{"inner_norm": false, "lr": 0.034, "orthogonalizer": "polar_express"}
Rows from block 5, named by matrix and row number. Each number is 128 + 24 x the weight over its row's rms, rounded and kept within 0 to 255. All counts start at 0. Numbers have three digits each. After the name is the row's rms in percent of the matrix's.
# pw2: conv module project (model.blocks.5.conv.pw2.weight, 128x128), inputs 64-127
pw2.32 077:121130154103060124121108092144140155139123098116132154177115121132142090169163083103088166131128118119119140139131085101119083134168100105133127158129122113132124084191129136161124130087126150
pw2.33 099:144111105110173124113161137074149137171148104133149132191118122126109106133124184178127138128115120166168162127089121121133170151114158149144150112130155173157123144139106130124158163145138143
pw2.34 100:119135138107133081119098112138107124185168060147092176130130126133140134148121155130130140112115129133090153120150127113112158136147081091139165148128119155149124141110110119146098153170131114
pw2.35 106:126148085129088132122151147130133105053137132128109099032109128166123146158089121102127140107133122113142110131115099153127158137120106159120089116133097129109126115104140108131094124124095131
pw2.36 071:119114152081114144143069141089124148150109095106164174209139108118152138125143146144125117107130139141149134140134145138110177122145125118155134142076092130137118169131134159133093115158131133
pw2.37 091:128138129129117082085143124102140143059172115116134146166111116139135145181131101136126116106125121132109109120117120141100126114136133161102134132129141167081129101156145169134108098123117132
pw2.38 135:119144115123108172121114147082129143174119138151135195170143112162141150142114140176129116113138139147138155130135148146124121120146162112144202178161113162095175171147113121102141126154141170
pw2.39 074:148102099122141135170166120122135120139150111122161102101125106120130120130097084170123129135119143095108107105120132126134123152117136132139088111090158114045089129122140097144173127109093134
pw2.40 124:145091123114093127135150102119116111115081069139109125113118111089085085074148121082077134120095105113104112133131136106141089123151133111127085121147141076144101073112111125131135144120111122
pw2.41 103:103140162136162120133039155165079122146117092135136193140151137128143159135178141074166110094166133148128115161136163128119102131130123129130110169131124135168124126108120146119118127131138078
pw2.42 088:130163112138168102119156096117106118131199152126149094160135141122138131134147160170123128141123134134111151127119161135111146103128136145132153138148138116161140106149183111134147139135104153
pw2.43 088:102156201109100124081136113168107069150108119143105187101098127134117123131100120080146162137121123156106149124157119159148119093111120138140113096148152128119178100096120105116129070134143120
pw2.44 115:127138073114123117130128148180179090115103112097116137064118107110093145089110134082137082126124063126140132115122139147144122111148094121137130083105148100130102115153155137100122097145115133
pw2.45 121:129115065112161143122161108103138160106121169116142112099125086103126123144097137123101088155100125114163159103113111092137094108138117123129104143142124103120122158157112177102089130113118136
pw2.46 077:111112125111117112109144101116102117183152144112146170172130166125133119158173151134135115128106117120120084108133103097124102154147131141134152129130131124108104143116090101105103136139113106
pw2.47 131:106104073098137105100133116122120114074131137100099105103140143092103105121106146129127136113101128122126133113123111145116083087112101123123092096190139095130113123143105108175151128107136153
pw2.48 088:126122120146141136136108117111116105158195145095166159162152132137071135132149134159126148165103137112140140169125140105138162159141129140142125113145111121161161142134176140147153126121122123
pw2.49 122:131120100160159139136189098163193092155094172113117130072092123097127140110180123095131120132155133115106124135117116148124151124122157163099100135188108153147123119170122135115139114161125123
pw2.50 121:135132088107122139115159109113106144149118081150107139138117103110098166093091162131113142113107136134126177078125134102118140123142164111163136112112139125086116126091110157112134112124112115
pw2.51 114:128167135112148131057121159172054098134098130150142095056128109115134162125124099118121106103135127139133119129177123118113121094106119144102072145145100140102076116168156121154121112119165152
pw2.52 097:130110084112078100125138114106119145134115148126105098095137115110142127151142140191147129165109131141141166139118127097131109151140147124114153132057163141157142128164112141143140137132131135
pw2.53 087:139104068162110162118104127066103109118158140140182089154166112104120125110094118126141101111118110112160147161116143105118113118137167156142108179124142135125113144147126125159169153177091138
pw2.54 093:109167142089122115151110147088054152141162081122145151156138113136125149174085132126161145121144142139170140092117145132137074113130098154106103109120130110130127151089128118130142118108138120
pw2.55 123:141126178137077158141149089173123081105133114126109109180140121087095123094137097121132128137136143118100120127085126127132079159119159134118142105126131126124126115120159107129147108160120107
pw2.56 096:132132153127112144103130159153180115156116180132100101099132128087148091097139097094107106153117124107092105143132115105147119130103093097150125109116124135135127148134125088144107129121130124
pw2.57 137:139145123135108151177135135135109127121142148120135166100133111171125157188119162117146136144156129159121149129136173170123108151147146151112161142149140138133155130106126116126134157111117114
pw2.58 085:094090118120153123122100140109091123164138120139096153125102099120158164146125139104108144115147162122131105086163106156126153091162120110140154122178111101176110141104146136099108134133136134
pw2.59 101:128091129119116066104100142141169139140137097134125123127120143105103138141108092102107149137116110128156142113144139108135076145111151124121085160090094096144109100122180126115125143105118134
pw2.60 092:120087120142164143138114130149130132161158134114158128167145179125170103111135116059151110111153105125147109160106120119118093121099163177107101157103130188168120102144126108128113083081105144
pw2.61 106:119056152162163107147153082115181160183132130135117131148128124157076111113134110142091137127092160112129127135150112178156169135168120131130164140154140132143142124126115130107144120102136141
pw2.62 107:146153161142116122099136147185120125085142085155104117162137152156100137113132134175139130099134102146095127132131131146102154133162124106097191137100167121138144118115113128148141191177112161
pw2.63 075:106117147088138123138126129145083160180160133148110123095153145128125149118092145159092114109106122119197135088161110119091095117119153170111106083104133103119123141106129128127137125102136116
pw2.64 100:133118070109081135153074142133121077112099124132115146118113135117174152082087131034130154118155140133145139136126122120133090150101139150120095182117115105090106102099106096126115107104082124
pw2.65 104:132125152130127148120147139106102162158135167146101139110145165121098130145109127144130116123101131140119136114133208112094104111111147125157177171144138133146117110139171133135129137158155135
pw2.66 171:130144175135148098151075127149135114148129103139133192161134164182153126144162135155154141132142171153113125144121128143131172150140137091150182164153106156130139131145121155123113137195142137
pw2.67 099:142117162134147132133126065130170099121095177131139127099112074117142115132117133079134143152147125105095111095081137137127144147153108149171130107200123128123137128170125118142131122111125114
pw2.68 070:126102117099143125058136140106111111143108106125106120098129160129082114142134122086108136143116102135163129123148143129134165112141096103154147120177123116103128089117076144156120144131163139
pw2.69 093:123137115166141148144148170109184149139150075134126120164134081168158140159099140155117126126142166094128110108115142139110128118163139150103149127119124142146129143111168096122151114125163145
pw2.70 123:134079084111136157088082103121133105103141120121099079106132101120141115113118136094100102135134114125169130126105106116103137128114108114149109108087115102080130130118076148133105090094114140
pw2.71 135:131134094140105144113054170163066119107123079111114109165144116159135121117100089175089123122141126113138119114111110134106102116153123154082115126123104133121159132119161123120098116125099140
pw2.72 103:154089131174076134150139110121196108108141154141127074131115111124134100109141138107071127124120110100090134122113142133126119118117121097136166115110169081177120104109139071130157123135104117
pw2.73 083:138142157142110128077150086114162107120132178125130099116126110130134084095162145122125093134131142113128107150110103151140140112110135102126095155167130153132147146108155126124109103104131141
pw2.74 076:139113116166084102179134078138157111121121127092198134109142122115104129108167086089109124097116143102142129165106075154139143115121113109141119126167120151126138132137109095120127163155120144
pw2.75 097:134055142143130140139121139126121112117118125102128072091113088108097128152146093067129164161106145108111132134130108140139188092121106103125112102103136089099108096115084104137149133098148141
pw2.76 069:132096104144092116158108085182098170110152170150155108116093110083107166164094154177112156123153159147101113139138093165130121113110126130096128099104128158123109147124113169110132132103150132
pw2.77 131:119139163163098145187115105158170118118146138133164134098128144153148170146134131126153149143129135146093125181132109142132117166123116108109139133136129147150179140123144146138145160150117131
pw2.78 125:113158106138121106080093132120104124108097084124098118156145142131137143167134160094127096137108137141145129070116108141141131109158126117141096133142097137128146148104146157118114127118164114
pw2.79 072:123151062165059160084109151132122088131121181140111148130131128094140124117097103116136078113106097160107165135117081087110113150144139131120137129146103159142141146110157144128116121158122107
pw2.80 084:132148141155170102155131148099152152118146133107164133122094121139133112151124131143159150120136141142135124163143173138166168162133140135128174115146089169121082146112139155112116098103120098
pw2.81 104:109166133125120128152096098140136150140118179120164148143122136120144139153152126114160125138150108129134105135132094130169163146160124116108083130158151146131111174162127127141110155132093093
pw2.82 091:137141117115162059088154179111135153145161114125117170165123141121140127127143124180134090135135144145197105117102150119122138120161137134143149118182132142149127123114126143130110149109148143
pw2.83 067:151117108128142097157144100131146125120116199133082139089132152155100108102135120102106143162111145130151110132116097133145154153115145133158133156172148109138132175129120167138154087123146127
pw2.84 091:122097129140092115117076140127117140132158118153112132140147122144092146106130117140099172128099092136111090146110120151109093115108139131117128149089120149173117087154146136124135176124149134
pw2.85 075:103112135124141106127137146100175115116142164124078102132141113166111120122098122126082190129151099108113115145124138117140140122114114117170163129169128084129142139120146132142149130137139118
pw2.86 092:117085143130126087106144165092156102192138132140161143177146166135119118086112089103161159136091152157156147127143076132130105128122116130128112114090132133161148162137127125112114149131131110
pw2.87 111:123163164128147097137104158124111138106134165137158133136137101133130117146111118087132102135150170132164110128142142162135139133099144110132128151185140184123159152143134174145139151121124133
pw2.88 073:122122118136148120078153089187093130065100119111070180148156149147144139111165148125148152118105117113116116165120127142162097140136095117117146115136105135090138120123104108110069084077136135
pw2.89 094:140146104139129112119078097125160121131159116107190116062123088150125121110148110097122139123163128106160135131118153158138131142091151116134117122157165148132136091151138117162140121153094121
pw2.90 101:136143114122133118168119127171101133055120104090120136161132112116146094164143110156161118137160131104114124123111116132105095148116113171117100088096107139148131135110150134134101129089130103
pw2.91 088:119108180116163146159142096127150116135150105121115109140123165120134077155149134125127180156099145141142148189176104126122136139114134148129158109141127131101182128183137150121156135109112137
pw2.92 122:134086099111099081132168124109103063131128149133094079061130123087126107081103130097137132107103124109123096105101117095132122113133110117104098101162130109116116146130139133128139137130103113
pw2.93 096:132081166109128083206135126161153155101126126116122110102116139148111081133129104117126131127144139130133116124120181146111094097122120115156107077085100093117104094079154099148150115129083126
pw2.94 076:132168124133179182118107171151142083124151142112148103096136108072153109132119172131122122129160155119164142150156148083128114122116107122139140129166131108097147072069139119166148076139122144
pw2.95 073:115128114106146142140126096149130130094126146119162108116094135119154134183160098135130141067146109103125130082136156100107115137088152099113145121105108125113127128133173105132120161092122126
pw2.96 102:144109063127093120152166111133084108085107124143141126153153106112154133094139107112127102133130127132099144141116162104122067120118132145099097131104144127141141131082123109131153134144119149
pw2.97 072:122183151151124118092184112135192134128140163122114136179136102141101146093140148171098129125120160106119116141123128130150173129140116120120137142075141149136161149118121103150140151057140161
pw2.98 109:141116079087107096091131146124116141101125122109082113108139116134125121137140093115122132112101109128179121108161091081136108129099089095116108149118109078126071071164145106112107131087107131
pw2.99 152:128157138113171129115089106143087154176163120144134128180124169136138169157113128192115126129143139166146132125151103159129169154135125094144164086127118135118136135148114120144126134121165133
pw2.100 077:122085111105153117174081127071117146166134118124113150148156134128145157111153138176134110112113135130156136141140143102119111117103120137156118122145148138134120131129123137125136153164118121
pw2.101 108:131128163125105164173119157151108108096089091116122171151126145134132173133108124124143125148134153160105115106120113123112096137109131122087147095122120115115100137084117155121137121161144126
pw2.102 100:121109153112152134118121146105111157162138124117117129112125091096122104107103118145110115122055106132103146090160112110129163077134124143132126083137097097118163175162079139150104134122166118
pw2.103 075:128132158123154146122164068169171160108091099137115108066102106150157133178126143088096098154128111098157088135131110136138101137110140115135117104167112123162131159109115140137126105098144142
pw2.104 083:113157084122095120142147117094116157147147135122127120176144139088165174117095120168084144172170127115138116161120156148116117128121113122099169097138140130132129181127140135127129145145123127
pw2.105 089:120166151091127150162130068122134169094144107140111133179113148156105151144191124112140133146123141126165122157128123178143101121163150112106142134150130150153126137094131090105152107154133144
pw2.106 111:126110110110145133113189133064180104151126104129118100177119156120086101126143130174115134131141107108132140102127117119149129134114140112123139143131113136093078102164112104090114116149114136
pw2.107 154:127161137126186120132094126127140167131102128131130164203120082132159154158139152136144121152134116147139122122142140150133153138157118147155173153139142160118151158095139136148125127126159140
pw2.108 083:132108174121137137162148144125155154119151107137149135115119121119102148122094154150148063148128125154192157117126207125113145136121121115144147128116185107085120140131091117134179122120138115
pw2.109 146:138169160150118153143137143144128144098126176148139136144122157169163158186110142089152115126166133165131138135127136178137126134160117157153152165118147138115145133137098144145140138111141133
pw2.110 100:118096163129113131150139125172127202094063134148156142072124116142150146129097109124129099127133105140130128110155162133110089126127132154107127110135141125139080118089109104121117134110153129
pw2.111 054:131165071123136107113107170148071138120083122165101143130097156132139183143081142154143122110164088147108121150133129175119120132105127099125121142097152140129118114158143135134116156145117122
pw2.112 096:112116139129082133158135112154083118083066124121133135092128131108164122144110110080109157110171136128151100124160134156117119165075125120140081141116128091133091085136121103168106139105118100
pw2.113 123:118107159126133100120166091099178116141158110113114121177142118114130099146142115197112117115093125126149083123113056098112173134119133134143111112119118111106154092109092132121116127137126126
pw2.114 126:127138200105158132125063140091089173156119110162157134146129131159147137154126125141146150130140131149072139162136114130123118131130110101134137155106099142145157120131105118142102111082129141
pw2.115 071:126135112081195132127118182079092140123129123134106137169113169116124132110131169137160111127146150117139145138140140110160136106113066112149136160145126130099158128129131148125100125110111124
pw2.116 099:120089099118085133169113149110119119055160143135098102101128182144164118099125121081141135101112135129154098112147112098114090152137147130129119130107121085105079086117143086114138141116103131
pw2.117 071:117122169117142158203107127091099123126088119151085068089108139131141102146107144151097115156108118132153121145146112113084155134136118112138129114089132099087174102132129115130126125130134113
pw2.118 104:132157118134146133159161080150105117133143122160112120194108175086109107120133107137154128096132097115150119190152113097124144128122163105114105106123110132147137131131098122103092128123121157
pw2.119 111:142094148106136161107082139141147122154083094117122163180143114133110134061095136097117104130125089144070150144108126153121106097102120116106158082100146118137155126121116141102103157141122096
pw2.120 143:113107141159118126100147183096165127087145105112107131057138104122108107124072116086114122124102108108136120119123177110138103124138156162144075146137133124121115151086129118112150122131132113
pw2.121 077:125133124135145064080165150076124170152152132138128087106111128133085087067115155139082117151109110127143117120105167100134136103143094152145177173131123092121091151123121167104150164094136134
pw2.122 101:138117153131166137155222118122199085149115132130137108183137130122126132110181167210132144145111138123144146122105145128135144143145135135130108129134143141152134105131149097136120151160105149
pw2.123 053:150120082087134145101110122116143075121076202127136135140116122110093091141117159120146127159138116164140118117146144080146138148111156133113107161115134106146114114146096150129129084094152121
pw2.124 067:135115147147131136091161122113137153149118161165154144101127141081137119125111142099178129118089157129110136127150156102142140104146117117166133107099092173123133114089152126136125109179177138
pw2.125 077:128151146121121111148134091106139130134095104126089144108113105139134136066093131128192118136103094133122170145111176151117154151136134182142151141103152117155122145131128159137116094127121115